Weights of a small multi-label image tagger.
Model: 10.3M parameters, 32-pixel images, arch vit, norm layernorm, activation quick_gelu, moe soft, num experts 32, patch size [2, 2], layers 10, width 160.
Rows from expert 7 of block 3, named by matrix and row number. Rows with one number belong to one neuron. Each number is 500 + 50 x the weight over its row's rms, rounded and kept within 0 to 999. All counts start at 0. Numbers have three digits each.
# up: expert up (model.blocks.3.mlp.up, 32x160x160), inputs 0-159
# down: expert down (model.blocks.3.mlp.down, 32x160x160, transposed), outputs 0-159
up.23:476487537523465460542523526506498452462520441601503475440473472549463465423459450533417541396510516511469436452479509434551464577469481443545489504473492535517518512415341487527514486446504519417506403445512513604536505520519505578480528460482509496484508439445561491510477447473471504456355469473509590497506543477383506474465458440612497509458435440684477566544538499465515517497555517636423505518458530456552548495559429494505520454559559593521497458482414487477466495476566457
down.23:503469431439571554514521497533435584539509513466642575509524467555470474507478458447510472475480423570530476437551444428511526563548448544520464542533443470493512509484528527440552520530546551482436471492494492477559520506506542636489515503461460491566583490513483440462470487518526464567476512419460513579532406388567514473651602547573336545517426432446553470474432616411525521533495441569452467450532526570478456541510534524462509487536462506498436499523458518518447490446570497
up.24:467517490504527446596478489526455453532520518432549499482447501494446463566465421458528564541497454488561474583458570473493548530472472494458497458508562464438550440559458395490387417558423520481459389480545654501648511468465580474486447504516475472504477531428469558515533409519419451543526519583481487459538552503418555559546452526455547477465541560486546555485556469576484527444400544403520545443431439555510537443491514472428419516538462532493460522545469461489531487547608503
down.24:537462552542495510435522464534484577546412495439536487526494457574557533507527468533504531485458547590430407486518521402532508379437591515513527439457515515550525500532546472533541482432572551533462439562591543551482575518453544560477349486473477504519463381471483473502405525473473576465557576454461546523480639453495523406514508480507495513465418444541519544499483435509536536524549575537460529509546483436443430451409555511447461459579485553487504498475536418512522467558584595
up.25:580599469575473472478534547489461533500450441513473471548517530440497460554426504513473352583468452485486440451481492459493607525514492488570480512601521507446465532412458508555488493520554370466509604414468479518458502391554658475490507527484534615528512502534522534497451485513574431466524489482512495585549481519500521592488534508496481584519400513493508465521530577524523539525560572483505507420541531570413481450477427485488531501518479443511567473504385478464520626483570528
down.25:520491513521530595478460534561454522530545511466509455520480588496523496416502509489429458505513525498492533432538535444488507537504563481397571469504526493427550505603438459468513453538547495521513541453429509488430460460510364527607465480569509559524495479540660535545441499411489582560526499466479558486515543475539464605550541460437582426502535539411544517584434531560560593536491494403575573556517442554485481574602445549392512556473550449493515479483487539507470430466463522
up.26:560459478505570478541471555445553506530585434425473617529452519518485495535478566521549489483510561419488465417505444513480610468553490427488546527536524512551422451489448541520521579390456599431560519463503524467496454463457524457488518493557576575379500499510520484402484532439450455395473446543540539533404429467558486513506546426527568488521461514531449459478361541497520486465417549611581524545505600461512529480458518475567469510516453499453481569505493567432497425517508584
down.26:383626460478610579451440479535457581462503558517431435441358587504393457557595478367490472393520505462518515537461474545513530533522568472577504477456494487548530483525482476534529549596464602451483548390440493469545473420568485477527366501533494484471497510505478463448533445494549534495458556525542465541531509444473553525458426518490492543529469568536475478455514450523538476528556502517550446413560509548553508527525501531464509494498536479536614512531509508457454444479517592
up.27:519523469517528581494519534508446632510560475494576437526472496526523533526556508544446430501581530510506482527405474515527530538471487381507522457445525443541532506461468528501511465484452556463472468532431486560466504502507516383436495529394413465487486396497541473557443509463569422507522544433489571469499536442554428500506534553549469578534570583497461472602457455466535482399443477531542433459468490580518486570515507593518575524445508535489575485466558537379557501647399441
down.27:554504531473461469512495511444494509485509393524466523494486593539464466575501522485531450542482528537498379530484541612447563474552523511419513547477530456482450487547448517581510529512546564418473442427416522537533445539436517550533592522430431451528538399448489532462537527567517498458444569523470491523509568535398571615399514573545462482511540443523488494521593504490428542502505446481560419618506553497585592572462538490496518555451480461484476445403594535478473520522618483
up.28:503502543498507470483565453424549484515509499401464500487405502444451480496476559471424554414497584503368465528533492461451495558431523436498623468479515514452411509542514603512563394483536575521494536479432486477480481431599466533536482512508558409452477491571524462546480508493502458455477569495425449496475570480495482416409459583494632474602417565474481469522379561561539439552485557410486529434520478500480546534468519495468584514464507484556505548511453454506503473433431435
down.28:541565523500515441501407539518486459565446525519556500484537416437539427528544445550481500478646503584441438427445496514536408464435495457520446438490438452501481568558470595520479573497522546434567535531568609538456495517471499518395457478430532516424404529611520518490454485486456563483480511512493472506479581437454479559610512516438536554598552490501495458550476515398532543539542452567517427539461480493486528442423546397506526498447506413472564486527480555561495524498461588
up.29:518443566565387479505454484516528467453498405495382512487496524557518495496509501446501399497476532452518551546485467544494564518554417465496529418516499435514573527501349582451515548488551506586517530593521488522563559492560519443424583474478471428489485539468458411507542505536599617515513443572507518468525553482533447449531502465511564378499481505519491398508395511488491544592487592586448544592533522449488545459486455494491389461608540521472485547480483498499501429478507466
down.29:576430588516542584497425432510580516539579498493587536522555569476510441455538483519444460545474579474489540515530501524376524498491475466423500506488532525434484519503592419488544534546582565568584544557425534492599544480485494480415488488521474404515451382522475458470439445528487460430495494517555478467445495533496450459558509490574551450463543550482476501540608478492503519483547457509558453490463433504549639410503445486412536427478481593434474430466447516446602525499534445
up.30:504430448475498491504450538511531415451512528485511497515421429560465461553568477467390568499510497442496550616493445484469496433513477561617490528554422469550527471517564522468489420439519482426484599499505533465415431452459558562516530511446490457494518493519426513531539416454391538533435496526449503488532493459545440523588465467432377454427480509494486548580482534610465516525498431417604426476426471455389465470505582462523488512409493501434553500566528596522505440512520514
down.30:450471433518451503462539526610470555519484556617481509456465479507631536466506545472506443587462501516465433514467538555555528400581469500554445435498494475442488485387490504468402488451532508553496497451561339547431596536505516365466532519465436478493499450585553495509543655478484506467500478480585556430464479532574514492473529528427526466454484540562429567474533522492534504457508577474488505408454495535504490445534459529462419519435458456586439544433501503524469524505520505
up.31:447439459526464551468471512472463474435471512479516506446511504576555415536532499445608532420440510544484484464479514559519534536536560548517477476498489448513575508543499442630542475542445508424509559540508503457341471667500555476515475503493583539533511540493564366451490507500538539579497472483471539519509541460477462366523460624605499516472419492393530493527470479494518480528382527511474475507494548463522504582476462537501494534406504449437537621473546562437498536538497513
down.31:420514554535506499508527617506539432448501423496451482516494584480445490407535452506536496543402477528551440617488536378564568483489493516558500495524591501558585618519475549482572560635465543562545537534487440451531570572432561437522521455501436509419456519540579463587543544527477533540460430528483516531503491524499540425539490474430452492591489526422489467523543491450421520546538424517523451506520547508503539435466604502504472448443515478514579482456549490449442422541578508
up.32:525509497501517465557456467490583432557426458522610523581500504469566477517412539616465433429503451426453496476431531482561523491459435474420470461524472493446474465576398493547490388517449467475455537484542446526524526466521469539516572474437529534407417599508541509512499461539449559519496518463516486527548615524498498498469565459498551488521530484413522356434517542561470498391483459544440492548465533487449427381488537414460441460437479443526509484513408501503532505373481469
down.32:534503558549444438425485454585631480487514511493499490475523445547635523526482517509529545508478583503435454427526518494557517494478464531585416525537525538585525500487447517573474516404542567528398605530533412579486525528474439525514515474500443512511467492552498508561513549495465440423474484446543486529437515479472434401585516556472558548472612532513503502443481463556518447508405589553517585484460475406604508464532483541535480428482463439489544516478525459488379480613566446
up.33:551487593453478435453593474453520554443489585435460555495529502571541542517531514508506495514516554421446430546541480469503493449489404501373510516498530449530465527474409520550466527569519375443448520571494488461520523514445459518556468477472560550493505477501433561495495538506480452631540520549462525488442443460470544391491500514446533427569530451417466471492428476460499543455530602559459517536534581478459523400599519550472465550464508555512572420556631434534554420424538511
down.33:427552482503586537531476548472537568519566429481453512530406569572476492508538446542573440556467491551543456430405497441472516508538523546512486495527477418528501442520466531454559458493505508507490453526466493392503489456539496513524529545483456488514509479579464515445358551473493507522508641445530588506461566497548519497472504614555470539473589505423457463478534558534396446532580484542543336449504510532541558477471451462424507633510410473436529486519524554585537437530531545
up.34:504511490493524459493521519553522412426506531530461483482536503437425506409503607524559528539551486560416517459530499493482418435638451455554515505445479403459558415439503514530494499577491452580454481508508535501514462528511508541507422411452526463493408465374546516375596495452519559503490545544524478534576538522597494470568444452456452492487399471488512454467523561500439481581526396549498538569431500581515490506445453546491392396467526526455551603519464523529539493492461508
down.34:626553443455516393611507480428435432434526451553414476459457447530522581501596527510445451440451556519512553556604525478466604463445436536529567481523517463527514565527487521488531484509539505482480546499500467448492536487545488557558629441516509562502615567525509505474471470442543558520461509466470452520504425511539495544559497430595486549524488520602560620522479462443460424537491458519533506610520587491400562566501529533499461536422563509552464488530545452516553545524472500
up.35:511528449467526521516546467504489471438523570479505535510470563599500528546533588556401549466490464475501616557573446541469519544471459473453496490548480503412498503523495364468463497505420488537438544518453531526432500499602570434444479560527481580441548472543520508422605484412578529474481482475510508476369445572480526440473583507445519512450487534471465445510410544596443511593575520465457615515456485558498593436433426479464517498537523423456497462541460412502463449576491492
down.35:495364593558450538537493488462511536525506578493496523501520562497493503594527603485541478498476581538453493481489466493457484484466539539690517520513511514537373543519433493480475520538416551443580499458527508445532470486554431544475514542431425606462518503529497467470398456461491496538519580428543497508421501443451483455507557540493463622551488504506493488543555486532524488514470444566572577441538546586490567479551523489590478539408448484521567594613567492467509463525483427
up.36:552473482560440491455508517561431464441578509512482474412478591439520568466472481440522551539485491556535456436515562496497473493447440484366527452443459539472546507480518544509520578513529456534517501525449405498555496443494573595531496613450524504459415597460471450449501423444510387504525560425427469413524434575532569448480504484456585531449511436485579537453470407431517452588472515568440505442487522490562497479485486420583556533438472402440551546578499464466516520535541534
down.36:591401474509468601584483420519527546559483474534435493529479510493529567564437556454529460559524528443486483501440562455412420494555483502493558551529490545500443506455538516430595458515404522536649564452560526475403548555532471497511414475396585489490499470478520464575461518575490437553513532523523551511599522518512500489464515456500530550553528533529527454581450587473508397444522474492522424568575514472486528501585483455532530548480508423492486518499458553530357562558521421
up.37:623565434521490427432471517496492538539479529507588449513484435476468496451488442477449523466466533501534441497389536525551480440446455487426560539407568527398494452559503552555530526473464481477492454466557477588481491511411573576515385531528512514530568542427448414549467489601485399567474392521507414470508500566463603516461486564510518499438470531580507524545501550505433477536455521488500563534510485507422528526422550534560472353492525536527456566594479515552463505460481434
down.37:522533447471541537494461507493377450587458454494455443566461460445475506445486497559558475578500433495505461487459425507547433555529533408499486473495481564390525484472507414498504555527614506431535554513518500463545436439462423433532473574458562508482584452538507476537479441516541589571453462532402586643511649552517577539484474615558521428520428500534474531508508463507569438458551419501553488446496466539458598478489494504463536478521479461482458519564529468592501474502489543
up.38:473430487499488535558548571424380523495433542493547480483485458515572448510506522444595449467544558464517574493537590520478512445465446509548482527535524476498564429464559553505425578496447522536515542507518531522396487522487487531427466640593567532478460502525390544427563547493422557504513648495459571521527487446438540449483501403428442584543471450476385530567476493538495462461453549423464425518470462496494444505450549409532477557528578546494456519488402536499475531476516490
down.38:497360510458476495545474504413507531410493511500589439495484411525536579472423515580489498453558491524482451337492496563554527520633466427556513548532495518531515459436439448401537533493446503517511532529450507520531549533504504562584564513526592498476468490475427522451511527550513530453435467476526488416465526570546493532476537538581483536525550516589373541518455488497507561512531496409477492589449482431537446344514541558465527536436499458502589500490531543525551438481571513
up.39:443504497499558474490546563487478529480514489513567432502513523417481589519505509541534519443499365455511501577626449495634509467496483512603453553469442469571463549511440496475402476472497420445463354501507539452473472563532483472472431503483522573440495549541441507533559434534395463460505504448440590483518497548433452435474429549379495440455505496482472568479480461506537486502460496522521591580477531511458421503488406563465553464523503478565517427505607476543524480482481380
down.39:494511436445498529498446528536552514445605423509510482489498507553444517454534529572528572531424471450404498517538529427528446511494474503438551451568571450475453435489500585502457502492486484525539573426435495452459503504536518454435451539517503471429526524379462562466491509563613529490506421554579506530465473440388431539494456492462499556435592445574455498539541543534462541505488506371549539485611468536432583546448501564442520479546516440451593536522525600575577486486443588
up.40:541495467387471469470521500461460560544512488482522500538570532516467650408558501431405458501533458633469465485594425506510504467416507554484527512535507415491508456533445446497538513507431541512459436607434631499528539514495487479420567438450493541582524511433564558407504513503423467551519475425464418466450513595407426488564468523483439522470483483508521507486543551501396484429519536489472439508471486476445495427448574476410548534436548492453535468546484474422479451563487483
down.40:375482550582523552517485488537531548453573595554511521494527542473555493613576436541489567594530469502446451476510502549475592501548520524414452475480529488540482475415492444461434421520502538578630518513573477464400538524492452462456503616521497521590483475503493385508417509459499421437489573450527464497477505435511470483588463412445526483535523501522525517409485452536548533454514484497488569457479446453491431534585594481456493474581484578451533560566465525431529516457465420
up.41:471474471485527482524551485484553479403509463486501541521520500600513522433499433503471460399518516493464492426546409516476473478497440432475510554497434437469436526482477559434541469550531577485543533448618441501549466473427462523589422524522361454423543525478562453500488578539437463462495547541537502559485509543542580516446618465431583567484467544569520442588492481549569470455527510409558479481522511501520581498444432393412532506444481560420471531536527445438527602545509417
down.41:503462496429532506521480506600481561479533473481482457465490488430535436489418441512361510460486490356514471496505404538502551592443449495506550505444544492501586511439499453512429551579355447522551427483544536490554513584481441527368457506392428562563471544457591466461500447539488512535445589532525499520505564508406616468479441435480493512502513468542541542498438439459489497470512559523480600503463574470459480508454482514521396415490502473462444503477504487437552543460469491
up.42:506583487471471460404546479437481541474428509595420617514548454499506488521406505538518453506519488580563437545490457529464485382601487528515506551552450480478498517492554483556495456531452455590546517451477495455483539470466436488515481562517420537455583496496567517403498539468545525443430551441513503492643560492578484536479539471499521461519443490448451542534601540600544487495468453504558509469480550618442517450408556554496424539431549421494498535431497509459371520488586507
down.42:504566522517449422538460425455506545494465434447543433525491452473547498540488440451561412460488619467574539480543480581553510526565541557481466505550500620515569484416460440484483539526541387451458554486601476556547473503409491340524535543458505434577552519477573436528539490413477476440501505484461509439457510471475497491454479473483588496462435523481432540451476576337476456511520501483521453517516476505549559448578400504479512447422520498406519512508480474477488446577522453
up.43:475532395482404592456500387448513526525530475422463550411438540549488437497539544488538505522484550458398508421484408482510444430540536535553535384448453535537473467575526463648432389472545454590525450493463429517357537465464455446497545566581470436464452455554507534556442463470489468453535555517471409395543437467566495522509555560548522525504502517497454491437491473466513515527509440445471476530516559498461505466461514463457496427452549444526489517499568556531453537482451516
down.43:503458438499481517488496520519428591467466515466484516549429485457500566493479492492455530561464543624585501405594529507438510596484550471396412477478415494532440538468558459501522556526497530522499444515452523434505541420484385496504544404443495503437510488475608512570473461446491443455414536447507393529508504509558517486488382464508501454411524454469502512441453559493534510500555448529494475497520596520521510526539396519566393605526482534510489509468630394495458425436488507
up.44:525481477482462522527518529396480616496497325557464604483601545434515450450490546578532510530508500526504462386478480488562518508438437548470531521515547531538589474533444482535542418506427497485568543526512544472485537489448437505551502539517487407483491610482506462520594459520548468523498506637541500492492487462512509573472550531557479431548428509504487454423520424510527544413671514446544591519463494458490574479450503521443494531502531526499506546615445482492479405524506465
down.44:591435521546508522528412449503447513527448440474450510485568499465471511576455497443552513597448553586551486523488467465372525505477629584432461538493524503535544495405560482473549540444466475565558565492501483499554551541538551558564541502541484543544525577568455456405542395454593556463506517471550458525569489422571578497498476519522613604449432537515529469540535478457471500463490492531519531496445554528447385607495435429471503520450513533504530487525538437466519518558413559
up.45:495538506503389457506457559542442503554502563500520508455439533538566411493581584479566435453569422449452555541463464461522321428521428463530504522505495554484485472544535475502451565490535478462464559469436452533508511493536478494487552434510546533456400481492480524482472468440523446580602522462577499572488540485470489560448529484597534529641424568517520572501446524439511483531539471546503554387453515519454408496453412571427523372467550484519477576488461514478510446481478520
down.45:557572571483523456510590497467534456526444622495597471604475554517416508571470543471575541601523507561509456519541576577462493484457411444562487458373524477568483454558543536501473476480464602520461527571611468433484496524579519563537505476448462523544437497452521547479518475519569518523549495473441426477461453555535597530459552527486509584401496561463529488462450471553516578453456513492545464433491579495549417427453501498527459581416434572466502516526518532558450508559487482
up.46:377545486474585556446556511482475652469478580600522511397640521588507472568462498509557481462504430572504628521474553526461509422503465479522496542475521445440553491506603514507576475485509451442474538467474539578501471409495538531517519472477562427513489529531569465383549570510541512538515531481549461506563466589481457518492459517509466517518476460496487517480497511535576534471444583497461494482470542470463508365511473455557406526525469533451450484512577404499602423508511539
down.46:528550589462517469490538595499570459512566470503416469492482572544485548501376513536611486516506520520562485507460537474554473485504465465552455445453429593545552453428496495467422495537549570455539526451463557538496635499427487493501480456561512446468442618494480476561498483550443516521453516491481480457468468372447540475458482603504471543489428403454442472579557512451523503556480506523438583543509491536469529539625441547464478595507429609455457522461502494495518479593516598
up.47:427487484539481468417418556547467616519474482513459516543518495540408466572509474414538520509399551495457594438486546552459469437542471531424488525553510402521479569505487445458521480448539468514424536418486598547554490540457492512468469483521465556442476604541499489399446378532448528457602578484530437468514474561452432513452451514466470520472461472464485483519457516447452554584471508502495599487465544544541457564390535488568438456559507465572527545434550570447586513452506590
down.47:418534443531496517544546493553507503479464481443546558596473460549511491472528525418479508510546428583535513431488505532488505498498456494500499457502576495403438528453457573540543409446428534349438520453420435492422447586551453560475483594557419493470539539491485481580468467466558579486551536565448496509508608401583474491552465561505486400462531445542486501553435404529504462528538511527491596498464533558513559498460427480471477414553460408470568489528547446529407506523579512
up.48:436531447471517477421497487567551484475439473435474530542581480441480469527515427481452447483476466537464566537451451529390523515426422533450554460558526520540424574572436408617481529529514450552617533554532535569472448468571510551538506491572503578571470449544493544574418508552515496516478488526508441455545570481575529446474510551492644514448580531547561488492511565476542528455486501424486500517475551543512604565506555536537667533409473529537474570537507527522456525479477498
down.48:430541584527610494527425584443572454507504548518528439401499492618492450474484551559489584522431488501503486468489472522451514469457497555460499533553559525493433471499473559515532465531560589439450454561520428483529424554540518520626443518552495517429565531473583495435560517541586440467530514551521484489460539342555447498477527504556457546533481560581453496497502464519549424545489444510407435580448517565409523443465507430523506551502549447565538435524555407424493484477546499
up.49:495529458515566551527498479531527526526479372548564467561536625458532439530493535451508514505459583458432519515440538464555459592427538483550497449516509414532499541534605484557522504431573457580476478514417479552590507458566438523535488483506494500525472458524520496552506413482461492483359474387412341571507477416545506503492544467571437432559523558495458427493437488476474462477473495588504513486464574498536426512469479495375524503574571541457502465443433517508509547555480490
down.49:591453486514429478461521564439435536510519546482446505570498499562510513519494394494541437526542479486495555412501529511536438542464540482574517385528498454473381500540461518449425530466533458432418535525540543527527414580453478481505517581467456490582588414485454596529482564602470544460511513467563539551446434441546461418514452502529492510500507456500537483474461525551481571509377454404494477480610504431579580522497459474495522401482405509391445510490412471536458527441482488
up.50:481510550512444591522507370519427512451554404568473461558580446534483479512498450497428529501493605423431510478504499474444551470549478501500482526479419568523486521473547567527484475552490504613495378495460526545531460484438448481559563455469505497497487573443483561554545489516560555514560604502478488509514480523497533463456430556455516525589506513465486535480456411480422570561524496410480498415365361472463469391520483535503591458477476577567568508401556482531471526464508473
down.50:562551580496530556443586485512530465636469408534480513424566506527528462489554525519562427488505514522534506419591512457482501625561459523488553474506481513476509500544461488541568512477465544541503579513485475475448543506481424490412489544553459468467482530536615493479577545563509418441431577517422499482518565456547545573464510552491489504419495589466506440457575397587519518552449577463563430478557479440502433413405414434484491474467548553464550486514587513448428542546518552
up.51:592425547524549597423493472539539432533470540512449492447447491497460421525549514494480520472449495493535493551473574484569377513482430488495582533479523429425505546543516454539532540504381562462407416467532503470449466527492448472519419534484511552511562543460474487656486452460508469494530484490482484545515476409378466411436531445496431549489515537449437357398539506525424495527521472497460540523512548486559521501555466527550543607532457488421438481494540606471507552477495428
down.51:560514568525450475491443592428552416496477575493472416481559481440468538640543469503529587502396516532494550474572485472490557473583495473498545433514512362462631550447455485494490430481515490458466443553457451513478414437432437486538429515359462520529432508546573537481465482491515579542494491474504506510477484522455570528513484474511650522524511442523535583448538429477504464498594532609532415486471501544493535550454450549418491476547499523485521479537472529458505433558512540
up.52:467520580507498475491489455442472529512475448555479562465428467521407470569447399466487520497508485600510445549446467452434509480585502570403496471461584411529408535470436493565548514484540542521464518506519467526541518463578504422396532471475530509539476444510446537470411502485442511407501480428435394513481429434533576547519657390570436501528544440471550505529503535463413525505588536450474598426559518449467446485532573514482485510485497511576493563520535473567557554492495439
down.52:575414511520465503598436487486476529457461563575510469490456430467404505474504593641419461529537519498439510538456551555500471513489412574384471466446432566454553535471409499504484509433480479485481467595474526513517492434441473497422497510432508505514569485460487612515447420520498394559520522467508531477588498573493463399558541563421556368475486527430474476504509487509549491510511539472474521591536509382559448592395452535463466497526469487463457521471529481510502500496528567
up.53:517510481548530571604493496518501440619504458513403436450544552495498579569516520542513469454409531541409500505471591524479534430584505501465461463441437492491505491471501510533410553549503485457559648437554518479562567513463460504459551440450457546453480570603498498470547467466478463478535528527503434474345560555441441611529595585529502490511474424466486521455562487469476527519554478493560538398494514543522526481457431520505433498477525424517520434509428508621470457547551493
down.53:522437475553550574525476448572529507438496504552520500422466514423551537454490633472450461514481472406546577578510441509489505542560464437533563431491562509490453508401499525513534597548498438521428587534425490560464681577540566508494499507511503472443448503484559463543481452499506495549535402590485557570461495429468584545503519440530539474525481494482570495459544455540473440493520536505457524511573553496421476499488522576455519571567568537430572372549477538495529444495571541
up.54:488418531522507520522549508516543439437584555532434543420539474552491462543492458509475496455532471471483444529518439418474583459529450505486519573500527511501501420500531541562536545471504439481487537546382488481494453458532496582544540421520546595484484463448490466382387522547524476441417525409551540361390515496606450555491493443544448556416526472433516483567423512546537454565486595544597558487544535484478596465497570487501512499497453392526512544416538556461533504441509536
down.54:517618460413449521521484541582550559576491430562454433516463486523448508503547555520472599559490553486617482470542580515521393435409511436500511471565533606465499497505458554448458509583601509459504452535441478474425521520469506516587496438512478424470495485542500571529504481530483438544531536403557524588427529483494467547438445444467490487515485446495529430552549444486453455449472505462549510526471501517462579577509674572514502542522424428548555495534498471439500599495530466
up.55:527504496516427501469505521538553412399522419429510447433598495545437477450484547509449487506433551402524489461575441442455432537580540404622405434496476546464468530519449521516474495500474523468487481473471498564473423477569523406500535485517517464524561473513533411525482590528463532554577519478486538500461497546384598514515492423485520490505536393461491502499395410403447531474525524471420513530486404548425508480541570484465432559541506499525594390552452445503490519500507564
down.55:507518474486531514556513523384457544513510589482629527507476410517512441483446550449489454453559400587572598525448535486485502508553471501468469470400502553500484569470390497446471436506458443471553417481497590532493557442519523561489456551474486485462572542412490501492461511508506572560512518555540467483488425559437481478526462597576463452519500487528477558538470494493519527484476503491588438418557500507371502548471522451461452480459538464543600463530509355528633452511584446
up.56:505451497538562480451511476508387496499539488441430444450569511456515460480477469420460481462484532515548458409502428538569471511497470450547481397462354409488510538501449552538521471483542455555561577479442438516533473443539499491567550487431571479494561500517470492576548499391440572482391452463521516576493443450523492437495426572484615452548448481515406483402515469502503517480581509397497629447471569517490513540524501503448542581467583532555451532415519494468496542517454436
down.56:488538495458490518555506503596456512412494540448436499462523647488487502467459514493519448448459520430456526496478610506498501555456525524501511360572485481505498498416464503465537421469490522509486508468471448567515442499457435474514488500556528544537466402505527475501557516569502482557606529471537492493510559469564551392420479413470475542524556468532550426404540474522409626509390534472444476544483499461465482393536608459614370550558449495503542497573533527515458489559534530
up.57:515463495447502518477570634586545487439414507506389475478489545505513474484584541455499485487445394457514507482418556540406531520530587600439557513583456421478546564483436597479532460510462495609573449576428505473471509470522571488570504412411477544500491566460537544449475531451553563553521573506563574460476500483550410524540507510486531491439472499563549441534400519544433525495559472483492472448408512545468511475509465561490472553484553454491436499533516373540492519424454473
down.57:508571515515454573501440497547503519454494568421482426516472478532428444555488411498574400491542480537504473488552561503471490455555434509570544390448464491483616549533502498442442600466550515447446544347541441482526569465497586553486529574459543524474530512468493575526567545504502532486421548452462512500530579440523529456559466432549554544475550534514446436538463425486562550508463410521452553503540457514459530464535465376412592565487414495456526538546483555522540538405534487
up.58:438584516434533493514521522536490425584495536502471569548448464466518428480514449387496515471558509585462500433475515601382493473480481493422483495578532558571531542477517542498440498516494466481472588415550559481565524444460487486550505566510544516597523490425617460520490479479499430550472452514482536479444465540467453575484486474501486480538603454507517471473425450527516460554434563539538461470639483462481465473497475421581523577513499472495590466516514547409537672400552473
down.58:425436515540550480475467512450577602583550572502489470517554527540596568499475606492539501490572436512523463544495479544499531484524550468474526552495545515386582539546492467508492521556525507548448404483461480547478432488491481505511455513424514524516441516521419482403498531409505466500545477515417525559525539554528383592556517574548374497514507520514425420419387605524474532541518541503453475373484525488488512490581524514541495535586501440504572464447503523508627462568448535
up.59:478473481412564507523462609519521497512437500494492612440509515483476441482549582397445423431559516528429518510450497455453591443479529427495562470469510480528507445602439530471528569503447538501565556529423435483475509579509489543457471520513501456466531562448495490497469595482467533509528488467556448468496420483627530481499434466450501505540678498547522530505544558549557521567545363549512526526520475548503438586488500528465570483498535569509498502432605443567444566591530465
down.59:430513467414520550501486476540491502493656516504553369595610433537480466329462530522509536500459558503469455538496495440562508435514514517524500543471552550415478600534406398497534513498524482524503542488542492524531581462598541460488598535538407469508485475491441501543460380570477450451471519450510512512417437485546549521546422467518518430544495431484486537509556419376574488394537526468512560551556517478513494504515496555444486552465526490458511549497473481559453504492497525
up.60:574470483528480463391519583485543447528458466502406528454480460440567489644429560494504532492542488543489530497452475557503529468559502534471365555559484449484482536424530573396530439373495549476476486470468496492562525454466635535571479477544491420513568541498571511540509433598494479499506516473492591536538516496535547539497522537445456515534473474422547389509524537507526472500624493463537503469485484511414487530444497512419464594456544571564525450394534455482455569546560459
down.60:531485489507450427542442416500477565494416465518459457521507495402518464440555441464506488425543550517490506424613509467453536483511412509469622462548462567472519403581518467500435439517522503544529499512430538551504561556507465509471519550473493527442435566461545578441479529490484383473491491519524584502449445575474493457525508528443554537479424516514489526443471444481503502542432432468520543409473519392426463583567599528640468434512538512496546479526538590480500489559627590
up.61:507406493499449495451478492479601441503403391548560478473502474614508586552519486435501537473483572585490455451608449557481547499454513546489455476541482473481524479468583592474543487468537501468512491478557448449479455436517528538480609464518419433469550404467511463506453495517444466442390492499462454524517459481501527525469526567525384480466578459621520464422573569517481523539498475582475463564633442525412423526461496475547453521547445466497581518497503411540558530554524474
down.61:499525511483516462406503565527476449457552413509498524583500452473503547500412436520469462553487524483547576561539525578460520415614485442460475420429546507482602568537504423493489522507531450414579521460506494554497471490586480556446440499524501407485410435513505501566446494513521402337462482427488510563483485445527438497513552448533515563486470566523507481448542473559481506384457567459626530406498422486480499485462472461486578469463393409487509461531471572469470466525530492
up.62:507614473457427506570500487500483412543488385517466479513455421593528511492484392495466561446486471464635567472556466502423473620483482485502489458486537496537544523477489465473607513574395450479456500467482503583418496538490595505471426474502469540412532601579433458490413551537415588481516545509524483525399573546554527481562595491453578467547504550556503472480569520507429530469442492464479486508490543450578492516507465519455509482576488564534490508442521471468554502464391504
down.62:435446453551473479533423514534521501475474540469466523549560537538481473520478476447476525431461498473509457514570489418557466512456422461501591516550395480449454548532507630472483457519552480399449536465557485453459500412549516447604441504591439552477439428584513446588520520575395510502521414427534565440547463476545498539498525571516489496545430513585535501612508587504487426494446450397520499494553555501424525532415489541527549529435439516539552510606523536568505507500578453
up.63:437471529474670508505425480468552509540487446438521581545562529563464460579484457475445413559455453527556528537444458503513477453451506540546512547527563501544479436457532523537529407514564393491541540515491546547424568590431565547515532444435502540497436584535484513550467386549434497507537546522444462579580531420468456532497543437491456494480547487504564427471633549557513454457454546544495506513433481458410454520523517499570544528579443537499487511471446489380450560443498499
down.63:421495564460431499450421491561442564513519491510608440507551504498622504448503422460445445603469619444470565465512522454456435507561544513525502486464390482465485484514621475513527512574553489504447485613456534520433487481449495620524523501571558436467496515467482486420529477505440523556550501533550482490541458542589553573446502520500523450505493534473453520493488645600503498525558487536477502518475471445397531518379526512514459543538483479573536546593472529485543538430418467
up.64:472539437536447554432469429443523596578548563532563540524642489551538533460521401494429495499436491522458521500592515499457516520510576403448524509564511588511480463549482477478487541566486477538516521492462471466522526602514430515471427459480504575412565493496495458472542429539470582626484484511517452433531583532544466508533504586426483524516545461417528485502531530430522434459576399554559482421480569434532547517480463467508466460530574574549515478524455578490509590482372535
down.64:526447477548447445515499500493490499523518467451535501442451453557517442578513511455440430499379466581503438558497557429622506542438529573453577563531483495467576387532520511537487567547552603475515421492491540537432508475573498508427506707566368515445470458510412473535454519509510520582469555552441442550548505546536496550593503518523550437509548573545495542512477478486465486517437533450504459500533469456511567597492459475492535514584452540528447452492436537551541510492477478